Rows from block 5 of a small image classifier, named by matrix and row number. Rows with one number belong to one neuron. Each number is 128 + 32 x the weight over its row's rms, rounded and kept within 0 to 255. All counts start at 0.
After each neuron's rows are labels from the 100 images, of 14976, where the neuron reaches its largest size: "top examples" is what is common among them. Only what is clearly more common there than usual is listed. The data: gratings and oriented noise at many angles and scales.
# gate: MLP gate (model.blocks.5.mlp.gate.weight, 576x192), inputs 0-95
# fc1: MLP up (model.blocks.5.mlp.fc1.weight, 576x192), inputs 0-95
# fc2: MLP down (model.blocks.5.mlp.fc2.weight, 192x576, transposed), outputs 0-95

gate.554 [177 116 129 199  93 131 148  74  88 138 120 128 145 109 127 154 119 115 136 105 162 109 217 135 149 132 108 195 120 163 185 139  91 147 119 168 104 142 138 112 186 183  48 138 164 144 160 142 166 111 153  96 179  69 134 109 108 151 188 167  72 136  65  97 104  96 183 150 107 138 158 155 124 161 227 134  95 126 122 119 174 145 135 147 169 140 116 100 156  95 115 138 135 196 107 139]
fc1.554 [159  69 138 154 186 103 106 128  68 201 126 100 107 108 163 108 166 136 168 155 151 102 143 149 147 143 127 150 114  80 149  46  80 182 122 142 133  83 127 210 110  98 119 191 131 120 110 124 136 136 143 121 130  93 138 114  83 115 106 134 170 126 124 141  93  37 166 104 133  97 110 122 176 164 150 170 116 200 141 162 140  95 120  94 150 169 129 136 102 147 128 111 145 141 200 150]
fc2.554 [153 133 166 152 122 112 124 159  60 130 126 152 133  83 127 117 133 129 144 118 147 110 183 125 158 143 159 141  90 157  87 153 140 114 135 121 159  68 188 164 119 132 124 144 137 158 142 105 105 128 180 129 152 112 174 150 128  75 113 109 110  82 134 134 165  92 133 206  75 141 212 113 128 143 121 104 119 133 135 161 126 156  96  97 160 134 173 143 137 119 119  87 124 145 149  91]
top examples: very fine; square grating; stripes at 165 degrees

gate.84 [113 148 115  56 116 182 110 111 128 121 105 110  77 100 123 113 185  97 122 163 119 135  83 126 170 194 144 139 115 173  81 151 101 105 147  92 105  91 104  85  92 178  91 133 123 125 125 128 224 123 160 181 105  95 121 114 114 126 112 154 132 164 101 108  97 156 107 153 109 166 135 171  75  97 155 113 141  98 129 101  77  87 133 100  73  31 125 182 151 134 152 141 105 142 118 128]
fc1.84 [134 123 141 218 144 113  95 117  81 172  73 125 106 145  82 157 118 127 102 135 118 147 169 158  95 106 119  60 122 132 167 144 128 129 110 132 150 139 150 146 149 167 131  52  84  78 139 148  89 109  89 125 156 100 115 138 123 102 105  95 137  89 144 157  98 154 175 107 156 134 192  54 104  51 184  92 161 120 102 113 119 157 125 131 142 130 107 104 127  93 101 123  97  74 144 129]
fc2.84 [106 190  68  65 120 195 160 108 186 137  97 158 127 100 112 113 143 107 119 154  84 153  98 131 149 115 138  16 125 176 151 135 119 125 143 183 126 131 109 152 128 110 127 137  80 143 163 107 140 208  79 153 121 109 106 114 110  97 118 108  67 110 141 150 146 128 140 138 108  60 183 142  77 160 161 120 149  72 155 141  73  86 146 198 108  72 126 129 125  96 140  94 122 174 172 110]
top examples: coloured; very fine; stripes at 120 degrees

gate.436 [113  90 121 130 120 146 119  93 150 130 178 136 127  86 111 116 149  99  99  98 158 170 158 180 120 156  70  48 166 140 109 126  89 123 128 130  82  70  85 111 209 150 211 136  62 137  91 115  88 138 129 112 162 108  88 125  73 101 104 127 160  95 182 111  64 111 169 144  95 174 172 149 100 137 111 143 190 134 160  99  99 126 132 148 125  92 128 144 113 132 129 181 142 124 117 108]
fc1.436 [203 105 107 114 122 124 134  90 129 146 144 142 146  64  58 151  86 142  79  61 157 151 117 201  83 106 151 125 117 140 146  66 133 158  71 179 107 105  95 159  73  90 161 119 126 131 109 135 105 145 173  81 157 136  86  95 119 117 114  96 154  98  96  39  94 101 120 192 129 174 137 130  86 129 112 133 168  92 158 104  61 171 147 136 109  91 109 103 132 131 114 185  87 113 126 120]
fc2.436 [107 175 113 100 126 156 157 154  95 148 104 164 178 157 114 126 123  47 135  88 112 199 156 168 121 108  96 177  85 155 123 141  81 202 165 166 154  58 107  70 108  54 148 122 116 145 112 143 165 162  95 133 121 172 168 135  58 104 122 126 124  81 119 139 124 136  96 149 116 108 129 129 101 129 181 172 133 100 127 154  58 197 112 107 174 103 122 130  97  90 136  91 143  70 111 138]
top examples: stripes at 0 degrees; very fine

gate.470 [159 150  75  81  93 133 141 149 148 132 140 209 154 132 108  92 126 116 149 108 188  73 144 153 155 151 184 128  51 140 113 176  87  73 147 121 173 163 128  99 206  95 141 117 115 148 161 182 159 127 114 118 104 123 108  55 130 109 152 135 124 118 123 149  83 133 102 122 158 169 150 121 119  90  94 182  95 125  79 154 113 146 135 131 134 142 165 101 150 103 116 166  43 138  75 117]
fc1.470 [132 111 123 122 182 201 120  95 109 150 119 118  75  96  95  90 144 158 137 151 137  93 116 108 134 128 161 224 123  88  87  89 113 145 107 135 106 143 120 104 126 180 137 139  89 113 141 114 123 180 136 131 111  90 141  64 108 102 129 195 121 128 100 170 182 144 167 190 120 111 141 133 101 133 111 143 164 105 159 102 171 106 154 109 160 122 134 169 162 111 221 155 129 144  95  99]
fc2.470 [147 172 126  98 129 151 144 163 129  71 117 192 153 157 127 197 123 117 173  87 134 143 117  64  74 101 142 140  92  97 110 167 144 105 145 142 126 128  77  88 155  97 195 105 195 119 183 159 108 165 159 121 138 115 129  97 128 122  98 148 199 147 148 130 139 121 116 124 140 127 130 123 123 106 103 215  95 137 145 151  86 172 105 121 130 118 144 144 136 153 129 132  99 158 120  93]
top examples: fine; stripes at 165 degrees; square grating

gate.553 [156 148 161  43  65 168 219 110 117 112 140 120 143 142 123 135 164 122 136 121 172 153 121 130  70 114  61 164 151 151 147 184 188 162  95 146 141 106 115 110 149 177 103 140 151 104 151 131 110 163 127 174 124 133 100 138 162 105 136 143  85 133  83 101 106 130  85 144  84 119 189 158 130 141 122 113 104 145  88 101 166 114 161 129 106 132 128 166 111 170 143 171  93 107  95 111]
fc1.553 [136 219 144 148 168 223 130 166 137 116 163 166 165 159 105 120 147 151 116 147  80 151 107 109 150  17  78 119 172 158 182 114 117 133 118 173 120 161 152 125 127 138 116 187 150 107 135  97 187  75  78 150 132 119 122 162  92 115 105 112 161 166 175 178  93 121 184 182 147 154 134 154 117 115 143  80 126 131  88  93 110 134 157 111  97 126 182 125 141 113  86 154 151 108  65 120]
fc2.553 [141 149 137 101 147 140 137 123 116 106  92 136  72  64  98 145 135 124 116  77  95 168  93 191  73 171  84  94 154  88 187 135  94 188  71 128 157 109 138 158 129 140 134  99 130 132 150  93 143  63 110 113 146  90  81 139  87  95 165 173 121 138 168 113 134  92 137 157 132 139 117  85 172 168 130 114 151 110 174 141 161 121  98 124 132 139 136 149 105  94 173 182  72  72 118 114]
top examples: very fine; square grating; stripes at 75 degrees

gate.341 [ 55 131 106 190 146 154  90 125 111 195 164  66 134  73 100 148 116 134 115  69 111 139 166 100 177 161 116  78 127 136 124 149 130 146 164 171  67 100 154 142 144 102 142  41 122  99 159  97 108 112 150 122 140 137 139  97  72 151 140  79 152  81 146 144 104  79 109 123 113 143 116 117  89 155 159 110 147 151 185 128 115 119 185 170 204  79 103 137 110 122 122 127 184 118 160  71]
fc1.341 [180 161 109 137 154 111 116 115 170 144 139 128  94 117 156 164 135 140 132  88  79 149 152 134 184 101 111 108 135 164 118  63 143 149 181 124 132 157 103 149 165 162 117 136 124 137 115 116 146  95 206 100  91 111 123 110 164 121 129 151 196  86 167 206 186 142 116 129 127 161  98 148 141 175 123 140 103 129  96 168 174 134 138  61  93 168 119 146 147 108 145 143  92  99 155  82]
fc2.341 [ 86 157 162 147 144 172 138 135 101 130 184  80 114 134 119 185  87 108  95 141 142 166 124 112 136  82 128 102 161 106  98 140 137 148 176 176 123  94 167 114  90  94 124  66 144 133 156 104  88 134 113  92 192 139  94 126  58 125 182 130  79  96 148  90 150 113 141 122 115  58 132 155 106 147  84 177 160 122 110  82 156 155 114 156 194  58 138 138 177  94 141 100  88 135 120 116]
top examples: coloured; stripes at 0 degrees; very fine; angle: stripes at 15 degrees

gate.389 [141 140  82  46 144  81 180 118 146 123 132  55 162 157 136 128 105  52 132 123 119 180 173 176  61 124 154 111 149 133 126  98 129  99 152 169 123  90 122  68  79 137 166 146 123 157 139  86 130 142 138 107 140 142 158 110 149 166 129 118 109  76 121 106 158 148  77 105 116 157 156 184 199 115 139 127  97 105  56  97 145 125 146 207 112 140 154 135 132 181  99 111 127 187  80 156]
fc1.389 [162 134 139  99 155  97 117 130  73 134 130 123 108 107 121 204 137 151 118 183 128 102  95 112 110  73 121 128 100 201 133  75 192 162 109  85 131 146 129 100 132 126 120 115 168 120 116 119  80  79 131 117 170 192 136 105  89 159  57 130 134 129  93 107 120 157 127  93 132 117 149 134 144 100 128  97 144 110 139 109  84 106 147 127  90 105 115  67 149 179 139 172 217  81 153 162]
fc2.389 [128 148  78 134 118 146 146 177 166  35 128 121 157 156 105 118 108 132 156 154 111 148 143 149  87 119 114 109 206 140 181  93 110 119  95 157  52 134 106 112 113  97 125 161 123 146  99 144 135 118 126 133 139 144 129 124  89 132 125 137  99 119 113 148 113 125 141 158 171 113 113  96  93 175 193  92 120 122 137  72 153 199 163 158  84 168 126 131  72  74 106 106 145 132 109 183]
top examples: very fine; stripes at 135 degrees; square grating

gate.303 [140 129  85 160 136  56 138 123 108 147  82 109  62  78  86 139 122 165 132  93  69 110 153 175 137 106 153 104 133  65 171 133 116 139 132 147 114 130 140 139 119 140 143 151 139 153 121 184 172 147 169 135 138 131  90 106 181  93  83 122 129 121  96 164  87 155 146 111  82  71 103 113 117 177 159 146 151 144 184 147 108 112 128 175 143 171 130 137 175 108 142 120  88 115 136 110]
fc1.303 [213  90  58 130  60 104 150 148 150  86 195 196 136 140 131 122 101 185  78 144 111 118 163 114 145 154 117 123 102 123 142 165 134 187 121 103 127 163 180 169 126 138 116 150  99  43 141 161 183 137 120  57 124  94 149  95 106  95  93 156 144 157 150 109 135 161 124 153 149 126  97 118 112 105  85 136 179 127  51 105 151 140 140  97 181 113 126 114 123  74 109 124 147  83 107 152]
fc2.303 [ 86 152 103 128 117 138 106 122 155 114 152 140 131 107 154  99 119  99 139  79 102 139 139 154 144  82  86 117  85  61 122 148 134  90 132 138  77 113  74 156  74 141  67  80 134 194 104 120 147 150 132 135  93 114 124 134 147 118 160 100  98  79 163 150 159 110 108 109 124 116 138 134 112 151 135 119 120 135 112 140 128 127 141 146  43 116 144 106 113 133 148 128 162 138 116 129]
top examples: coloured; scale: fine; stripes at 150 degrees; stripes at 120 degrees

gate.213 [150 102  73 138 131  89 108  80  83  76 125 199 119 124 158 124 155 139 157  71  55 171 135  94 138 140 152 113 116 127 115 150 146  74 121  88 160 138 171 125 148 138 112 133 164 119 134 172 165 108  79  78 113 120  89 110 187  99 148 131 118 127 163 128 124 141 111 159 107  98  87 158 183  98 116 106 113 220  97 110 190 100  91 219 152  94 204 103  73 175 113 151  74 138 119 110]
fc1.213 [158 113 140 100 119 190 137 159 113 126 111 155 154 122 104 178 128 156  91 110 162 126 190 133  91  93 153  74  87 112  85 104 115 158  83 172 143  97 104 163 129 108  63 149 130 184 174 154  84 196 157 131 176 100  80  75  73  98 152 102 129  92 102 123  91 167  88  83 130 119 171 164 151  88 154  85 158 138 175 125 156 143 128 139 148 148 166  84 155 131 144 104 148 157 164 108]
fc2.213 [131  51 102 131  95 114  96  86 158  84 126 150 190 179 157 120 155 132 136  47 117 129 136  71 102 140 138  61 123 158 156 107  87 153  62 111 135 103 140  94 172  93 175 158 153 148 126 189 166 123 105 133 146 161 111 120 152 129 174 138  81  95 119 149 163 167 113 147 105 157 152  71 143 109 113  86 116 173 136 139 175 151  51 166  90  96 136 116 167  75 140 190 119 167 128 119]
top examples: fine; square grating

gate.278 [124 166 138  90 151 137  95 163 129 119 184 124 129 101 128  46 133 174 143 130  99 102  91 106 167 143 142 166 100 125 202 129 190 156 130 110 134 125 172 153 143 147 150 150 140 137  92 163 142 127 126 124 122 121 136 115 135 111 124 104 109  80 131 153 110 196 120 166 119 194 130 126 206 154 207  94 159 154 153 133  87 179 122 133 180 109 130 160 154 172 143  93 103 120  82 156]
fc1.278 [151  91 114 139 151 145 132 126 127  99 174 142 144 151 174 140  99 156 137  98  98 158 134 151  84 114 121 121 150 145 111 139 151 114 139 143  78  82  80 111 157 133  88  53 111 133 116  99 101 107 120 183 126 149 170 190 123  71 101 108 191 164 153 159 114 121 126 126 101  30  68 103 132 124 122 130 129 120 120 128  71 202 128 121 131 184 154 121  76 148 148 188 140 147 163 146]
fc2.278 [104 148 143 138 184 171 123 113 110 136 210 143 195 153  95  54 149 147 174 154 159 148 135 112  85 127 118 111  63 123 179 105  89 106 148 125  91  80 177  97 139  37 157 143 137 100  80 149 157 115 137 121 146 116 144  72 177  87 184 178 172 117 111 117 166 155 120 145 207 185 119 158 120 152 137 149 145 121 135 154 102 135 153  82 156  89  98 105 181 115  51  98  95 131 111  94]
top examples: coloured; square grating; scale: very fine; stripes at 90 degrees

gate.174 [166 103 113 145 113 145 133 157 113 114  97 153  80 148 112  95 116 127 134 151 147 111 145 115 115 146 166 133  89  97 177  59 122 116 114 123 138 123 196  84 124 173  79 141 203 120 192 116 176 145 160 141 148 104 126 152  88  40 110 160  61 102 119  45 129 129 132 128 143  61  83 161 132  98  92 133 113 174  76 117 152 106 137 113 103 151 108  68 182 127 128 173 138 175 122 126]
fc1.174 [158  80 116 129  82 126 168  88 176  84 114  58 155  88 115 130 131 160 130 156  97 118 167 154 165 142  95  78 175 169 166 167 109 114 155 164 110 134  81 125  52 116 139 101  95  66 128  74  90 107  90 129 162  88  77 126 135 172  94 143 114  98 137 114 134 125 154 137 150 175 124 136 129 124  80 129 170 110 141 120  85 109 113 180 153 112  80 127  81 125 168 114 133 182  76 105]
fc2.174 [105  98 148 105 106 162  99 177  92 123 133 155 107  93 119 157 135 101  94 104 154 105  82 139 120 106 156 122 111  57 144  98 138 127 136 117 103 124 118 152 156 137 147 122 115 127 142 100 157 122 101  93  95 132 174  84 148 105 150 177  56 119 168 140 114 163 141  96 198 122 119 139 149  79 189 168 164  86 165 122 116 145 159  85 113 159 153  64 148 135  92 153 107 136 121 227]
top examples: coloured; stripes at 75 degrees; scale: fine; stripes at 90 degrees

gate.447 [121 135  98 121 130 147 104 107 152 171 171 105 135 140 123 142 114 137 125 133 131  96 152 121 107  96 134 116  78  99 123 142 124  95  82 137  99  99 110  68  60 190 116 183  96 165  99 175 148 107 157 102 132 107 165 141 102  60 134  89  88 159 118  79 101 134 113 169 110 140 104 138 117 146 163  66 108 152  94 121  97 151 102  91 156 185 182 107  84  89 126 161  82 112 127 179]
fc1.447 [104  69 196 104  97  94 178 107  68 113  90 160 157 107 107 177 176  68 116 109 113 131 165 116  88 100 134 123  72 112 169 155 187  87 123 135 110 116 163 121  86 149 117 108  88 151 117 162 147  90 116 131 148  96 168 122 128 134 147 200 141 120 128 169 123  69 110 125  77 139 162  94 166 110 176 159 110 147  83 112 163 154 136 111 143 143 148 106  67 169 103 121 158 112 132 182]
fc2.447 [161 144  93 110  86 105 112  75 210 130  85 122 113 109 121 112 150 152 106 105 145  78 153 147 106 134  96 121 131 124 138  55 112 146  56 105 104 127 127 192 129 154  96 142 105 143 184 130 129 107 143 103 111 185 152 110 127  72 183 139 113 130 114  89 134 127 213  93  79 146 118  83  78 114  90  73 166 146 142 176 119 134 111 137  98 112 130 116 201 113 204 135  76 143 184 122]
top examples: fine; stripes at 75 degrees; square grating

gate.442 [ 85 133  90 146 168 157 139 162 149 101 130  44  75 170 173 168 154 103 152 138 126 149 144 136  73 115  75 185 101 164 109 153  74 160  93 159 144 155 139 193 169 145 127 156 123 128 136 130 121 164 122 167 137  75  98  98 126 116 127  88 115 155 148 111 177 122 129 102  94 139 140 115 135  75  83 160 116 141 112 137  94  93 184 114 102  91 133 163 113 122 107  99 120  97 135 216]
fc1.442 [ 78 160 100 109 187 182 119 103 118  83 137 147 135 142 129 134 147 155  70  94  88 127 172 111 113 168 129 141 131 142  84 121  46 159 123  95 169  88  77  88 103 151  98 118 166 100 100  97 147 115  97 128 100  95 138 141 133 117 126  97  85 126 176  91 150 165  81  96 165  96 191 124 161 126  88 111  90 138 100 139 149 128 171 139 165 125  83 101  66  85 112  32  98 139 123 137]
fc2.442 [150 165 143 100  97 148 107 144 122 162 103 178  96 128 167 136 176 102 109 138 144 119 130 113 124 112 180 112 146  86  90  99 127 112  99 143 151 144 151  77 180 101 138 101  70 130 170  98  69  93 153 165 102 128 131  92 155 115 152 202 161 114 123 107  74 116 139 192  84 119 110 111 155 151 147  92 173 108  99 159 120  77 159 130  95 123 143 120 147 143 165 194 117 112 139 127]
top examples: very fine; square grating; stripes at 0 degrees

gate.502 [159 150 218  78 120 164 124  92 117 212 147 133 156 118  70 140 128 111 147 168 126  64 154 133  48  65 160 113  66 124 106 150 107  40 137 132 171 146 135  88 125 130 149 139 120 144 107 126 134 136 116 136 106 128 122 114 122 154  56 138  91 148 133 161  83 122  94 152 106 156 130 130 126  98 182 151 104 113 149 130 157  75  98 156 148 100 120  98 117 131  79 109  84 146  91 137]
fc1.502 [136 123 167 116  76  94 131  68  90  71  84 147 138  80 123 142 126 133 154 147 147  90 170 121  61 106  67 134 159 115  97 114 158 130 124  98 151 104 136 166  79  96 125 126 153 181 135 140 113 123 119  94  92 119 137  79 145 188 194 140 192 171 104 151 172 114  79 176 146 163  84  67 115 122 175 161 199 118 115  74 137 116 130 118 138 147 157 108 170 162 130 110 123 149 127 102]
fc2.502 [162 182 120 127 141 135 135 126  90 132  89 136 102 161 149 190 131 129 124 184 111  44 132 129  85 143 113  92 129 142  88 146 137 184 126 127 104 131  87 123 166 146 154  81 106  83 145 136 135  92 105 162 105 121 102 125 144 122 125 140 128 155  85  94 220 146  75  88  63 115 159 123 119 147  61 113 112 125 118 141  64 144 155 105 165 116 136 161  85 116 151 134 156 129 156 135]
top examples: very fine; square grating; stripes at 90 degrees

gate.524 [186 150 143 192  45 142 107 137 173 116 143 125 117  95 113 136  87 156 138 196 123 153 163 114 103 153 107  95 201 147 178 127 113  78 189 136  74  99 122  72 155 137  99 124  95 158 150 145 103 134 146  94 147 113 137 120  54 103 100 134 123 158 210  93 140 142 161  90  42 125 140 104 169 165 117 157 111 162 138 114 172 168  83 162 149 128 147 138 141 105 125 164 128 103 152 135]
fc1.524 [ 74 102 135 131 157  88 121 158  83 166 116 120 148 139 106 106 122 121 126  53 138 140  79 159 146 154 152 112 158 144 111  99 128 121 117 159 137 121 151 159 143 141 110 127 146 165  78  86 177 137 104 114 127 198 144 193 133 133 142  96 109  86 155 158 172 206 127 123 139 101 169 151 148 138 115  67 139 119 110 126  93  98 197 127 179  89  69 178 133 141 144 121 149 155 162 186]
fc2.524 [109 150 197  74 137 166 123  99 133 108 129 106 175  81 120 116 131 121 103 125 155  75 183  80 156  64  74 164 152 195 177 115  59 159 147 153 111  91  96 149 154 135 100 123 110  92 154 165  93 125 135 115 163 130  79 116 132 155 103 105 149 153 199 135  88 122 190 141 118 167 145 102 124 103 177 116 132 116 102 140  99  97 153 164 129 105  64 155 104 200 135 102 101 158 133 111]
top examples: coloured; medium; stripes at 90 degrees; kind: square grating

gate.236 [158 157  73 147 113 121  27 138 109 113 175  93 147  98 124 135  94 124 146 144 125 134 113  67 138 146  66  80 139 127 136 119 168 121 114  89 115  92 139 130 153 163  85 146 132 112 139 182 128 115  70 186  90  90  86  93  94  99 145 146 169 115 152 137  86 139 138 165  78  57 134 153 172 148  82 106 222 115  41 120 120 119 131 129 155 170 134 127 127 107  77 120 177 150  80 132]
fc1.236 [141 179 112 111 110 121 112 116 105 176 149 124 162 130 145 143 130 132  94 134 133  79 106 154 212 111 184 193 150  78 131 137 189 171  87 139 138 221  80 151 113 148 147 132 121  90 132 136 170 144 110 114  86  98 132 157 138  63 147 107 119 151 111 143  75 149  94  92 157 148 187  73 160 138 115 131 161  97  91 176 110 189 205 109  57 129  62 137 141 111 202  82  69 121 133 113]
fc2.236 [121  98 171 187 227 174 107 120 103  94 131 150 141 103 109 106 136 178 145 100 153 111 180 163 124 142 144  74 143  77  92 135 177  92 133 145 130 108 127 116 170  93 157  93  85 122 150 101 143 114 150  56 157  70 112  98 150 161 185 137 181 125  99 134 146 155 114 121 118  76 139  94 111 131 183  68 101 171 174 160  89 108 140 118 188 124  83 123  83  56  85 135 111 164 131 126]
top examples: square grating; very fine; fine

gate.161 [ 99 125 174  82 134 107 221 174 152 136 150 140  84  77 109 133 111 124 171  79 172 122 160 100 123 104 167  66 117 124 159 146 145 108 148  95 154 133 141 162 152  79 115 185 130 138 158  58 159 116 154 168 168  90 117  96 130 133 132  84 122 111  94 199 172 131 101 155 144 162 138 121  82  64 162 134 136 109 129 118 133 144 115 129 155 120 106  86 115 148 163 165 149  93 123 159]
fc1.161 [114  85  75 176 100 115 121 107 147 114 192  84 123 110  96 139  81 141 131 178 136 134 129 167 156 116 131 138 103 150 120  76 108 168 154 154 104 130 129 133 135 133 142 125 175 118  84  94 149 107  88 129 167 164 132 134  93  75 147 109 121 144 100 177 186 112 148 220 156 159 158 139  83  71 136 108  64 117 153 133  93 113 162  69 149 140 159 153 137 114 115 112  92 163 147  91]
fc2.161 [108 127  93 151 157 101 142 145 122 230 118 125 138 124 119 145 110 107 122 170 102  92 104 170 134 106 115 163 112  83  62  97 179  78 173 186 155 137  72  83 169  98  95 145 147 159 131 126 125 143 110 132 109 151  95 196 106 127 100  79 106 150 186 133 137  88  84 110 133 166 119 188 142 146 118  90 106  96 168 112 151 153 127  82 137 162 200 177 154 175  75 114 121  93 127 112]
top examples: square grating; stripes at 30 degrees; stripes at 15 degrees

gate.186 [145 119  91 140  93 161 158  96  70 160 135 152  74  78 125 167  91 108 117 111 121  85 103 169 150 143 151 132 133 136 112 171 115 105 130  93  94 110  97 106 147  89  94 122 114 184 186 145 139 166 178  98 114 108  83 141 147  85 152 119  92 112 137 155 116  45 100  86 125  72 120  90 133 160 105 141 118 138 142 105 108 141  93 105 203 183 151 131 153 141  80 172 129 178  91 151]
fc1.186 [131 170  90  83 133 118  96 171  94 142 145 149 146 125 117 187  95 153 170 131 136 135 100 124  95 150 135 168 170  99 161  91 223 146 130 145  99  60 110  98 122 180 121  97 142 154 176 104 131  96 123 138 161 192 137 109 188 125 154  49 137 152 161 111 130  71 160 105 114 143 159 143 146 139 133 141  84  70 102 143 110 119 133 187 100 139 137 175 142 121 186 155 144 109 111 128]
fc2.186 [151 109 206 138 118 117 176 148 175 128  80 145 125 114 132  77 134 184 115 152 116 130 100 126 116 115 218 131  78 168 110 123 145  97 120  79 164 136  66 158 120 150  38 108 125 119 100 133 185 115 181 130 159 115 149 123 131 210 132 131 107 169  84  65 119 142 141 155  87 130 158 116 122  77 101 125 167 175 126 123 105 122 134 124  88 161  70  97  85 133  98 100 111 120  63 162]
top examples: very fine; stripes at 15 degrees

gate.263 [144 171 106 107 118 155 153 164 125  72 157 122 108 174 143 106 155 142  97  82 174 137 145 154 120 108 151 172 110 172 132  94  74 179 149 142 147 126 134 157 114 160 120 172 129 105  91  92 149 136 107 139 145 110 158 114 130 155 201  89 110 129 109 113 123 170 145 143 118 152 132  80 126  71 159 108  90 141 132 113 139 147  87  61 117 159 168 119 137 137  91 160 204 137 128 171]
fc1.263 [146 111 169 107 107 191 155  97  99 175 117  97 123 119 100 136 162 118  68 133 144 170 162 107 122 130 119 140 129 174 150 130 120  96 103 108 181 152 159 139 103 118 107  60 153 117 142 146 155 137  82 122 115  72 120 129 116  83 127 123 128 160 188 190 100 177 156 126 153  71 122 124 100 154  90 100 133 137 105  85 129 149 113 117  99 107 109 118 145 162  99 134 153  64  92 139]
fc2.263 [ 79 118 103 193 108 114 120 181 137 144  89 101 103 106 138 132 164 145 151 146  75 109 163 197  95  91 137 169 121 152  31 102 113 181 140 141  47 106 142 152 113 137 145 125 183 122  87 122 102  94 109 111 144 139 123 174  98 159 140 138 158 103 141 151 135 124 127 111 102  45 120 130 173 104 183 109 182 100 158  71 142 113  18 134 112 122 119 170 116 124 109 144 101  62 167 101]
top examples: fine; square grating

gate.435 [ 97 141 120 110 140 180 149 140  77 198 162 157  87 133 107 111 139 168 100  72  91 117 116 123 121 104 140 110 106 179 128  76 133 174 134 136  94 120 109  86 209 115 123 164 127 159 175 179 122  79 146 159 179 128 136 130 135  88 115 173  94 135 158 179 106 141 134 140 160 124 117 152 163 130 197  97 144 106 135  95 125 103 110 145 145 146 177 152 133 132 104  87 181  93  86 192]
fc1.435 [ 94 126 145  88 114 170 171 117 198 160 170 117 156 139 156 117 157 182 117  64 123 154  94 113 140  86 169 141 150 111 195 130 143 139 122 113  87 116 122 104 133 132 124 157  98 148  96 110  80 181 129 115 131  99 151  97 123 101  92 207 115 150 134 160 116 135 106 125 178 137 139 140 126 149 138  58 127  96 204  78 101 134 132  80 111 123 162 153 121  91  72 116 195  91 106 162]
fc2.435 [166 129 179 141 119 107 112 106 146 132  62 133 132 114 127 146 117  87 132 222 154 117 130 141 120 135 109 131 162 129 128 117 116  86 134 188 159 146 100 134 111 143 180   9 132 156 108 130 100 139 106 118 111 125 126 130 138 166 138 123 131 150 103 118 211 147 119 132 131 145  57 128 131 162  39 119 129 146 117 120 129 132 137 144 116 152 109 128 178 129 143 114  89 119 156 105]
top examples: filtered noise; stripes at 90 degrees

gate.551 [186 135  71 124 114 163  62 180  94 120 127 130 129 106 140 156 127  76 152 130 180 132 114 125 124 129  75 135 225 130 111 118 198 111 120  87 165 122 187 116 137 125 190 135 157 146 139 140 125 130  92 138 122 177 156 155 178 127 143 181 204 189 166  98 137  90 124 134 181 123 102 127 108  81 102 145 120  69 129 129 139 123  96 119 116  82 149 148 111 109  92 114 160 141 117 147]
fc1.551 [116 114  86 134  87 119 146 144 121  99 114  83 131 109 154 122 114 118 141 104  81 137 129 129 127 154 167 126 136 123 188 119 100 106 132 125 162 145 192 119 127  90  78 181 122  97 190 129 136 129 151 158 125 112 128 120 114  86 100  60 127 112 107 156 182 111  60 136 136 173 125 126 125 124 154  89 118 117 118 199 162 105 137 160 181 182 128 117  83 170 115  84 164  78  65  84]
fc2.551 [130 110 188 113 136 136 167 117 142 101 122 163 175 160 109 128 109 203  93  88  98 111 131 148  97 122 182 131 162 165  88 149 127 128 103 128 141 111 208  79 140 163 168 125 109 118 226 100 183  99 142 174 118 123 161 149  89 151 110 134 116 121 134 175  87 141 124 142 125 156 197 134 102 101 121 151 110 134 127 139 147 119 129  62 104 155 129 146 157 106 134 145 154 122 131 121]
top examples: very fine; stripes at 120 degrees; square grating

gate.215 [124 105 172 130 163 113 153  55 134 111 153  83 143 119 132 132 118 109  89 146 162 161  97 102 158 142 104  50 146 131 164  99 144 125  98 164 149 135 118 172 109 109 119 158 133 173  94 168 113  80 133 115 156  98  95 167 155 112 135  88 122 114  89  94 111 123 124 129 118 155 121  99  77 105 142 105  59 133 122 110  86  51 153  92 176 189  74 110 148  76 158 158 123 141 146 142]
fc1.215 [135 148 104 116  82 166 178  89 121 127  77 120 118 149 135 125 115  93 145 118 121  81 139 125 120 125 128 185 166 160 122 114 122 195 119 144 197  80 136 199 168 141  92 161 192 145 163 194 134 165 129 204 103 131 139 127 131 140 138 141 131 169 103 145 132 119 150 129 121 173 167 104  65  88 147 100 149 108 144 177 112 132 109 127 126 163 165  85 133 153 116 128 124 110 189 148]
fc2.215 [162 110 127 172 147 129 111 119 146 112 115  64 135 140  83 191  32 143 129 166 141 134  88 130 140 190 142 124 117 218 117 137 117  98 142 216 104 158 117  97 156 149 126 130 124 141 152 156 171 124 119 117 114 128 128 142 111  75 115  67 146 119 107 148 120 193 136  94 100 120  93 114 107 140 129 173 128  75 191 136  94 208 156  74 104 138  73  98 154 115 141 152 122 130 163 139]
top examples: fine; square grating; stripes at 45 degrees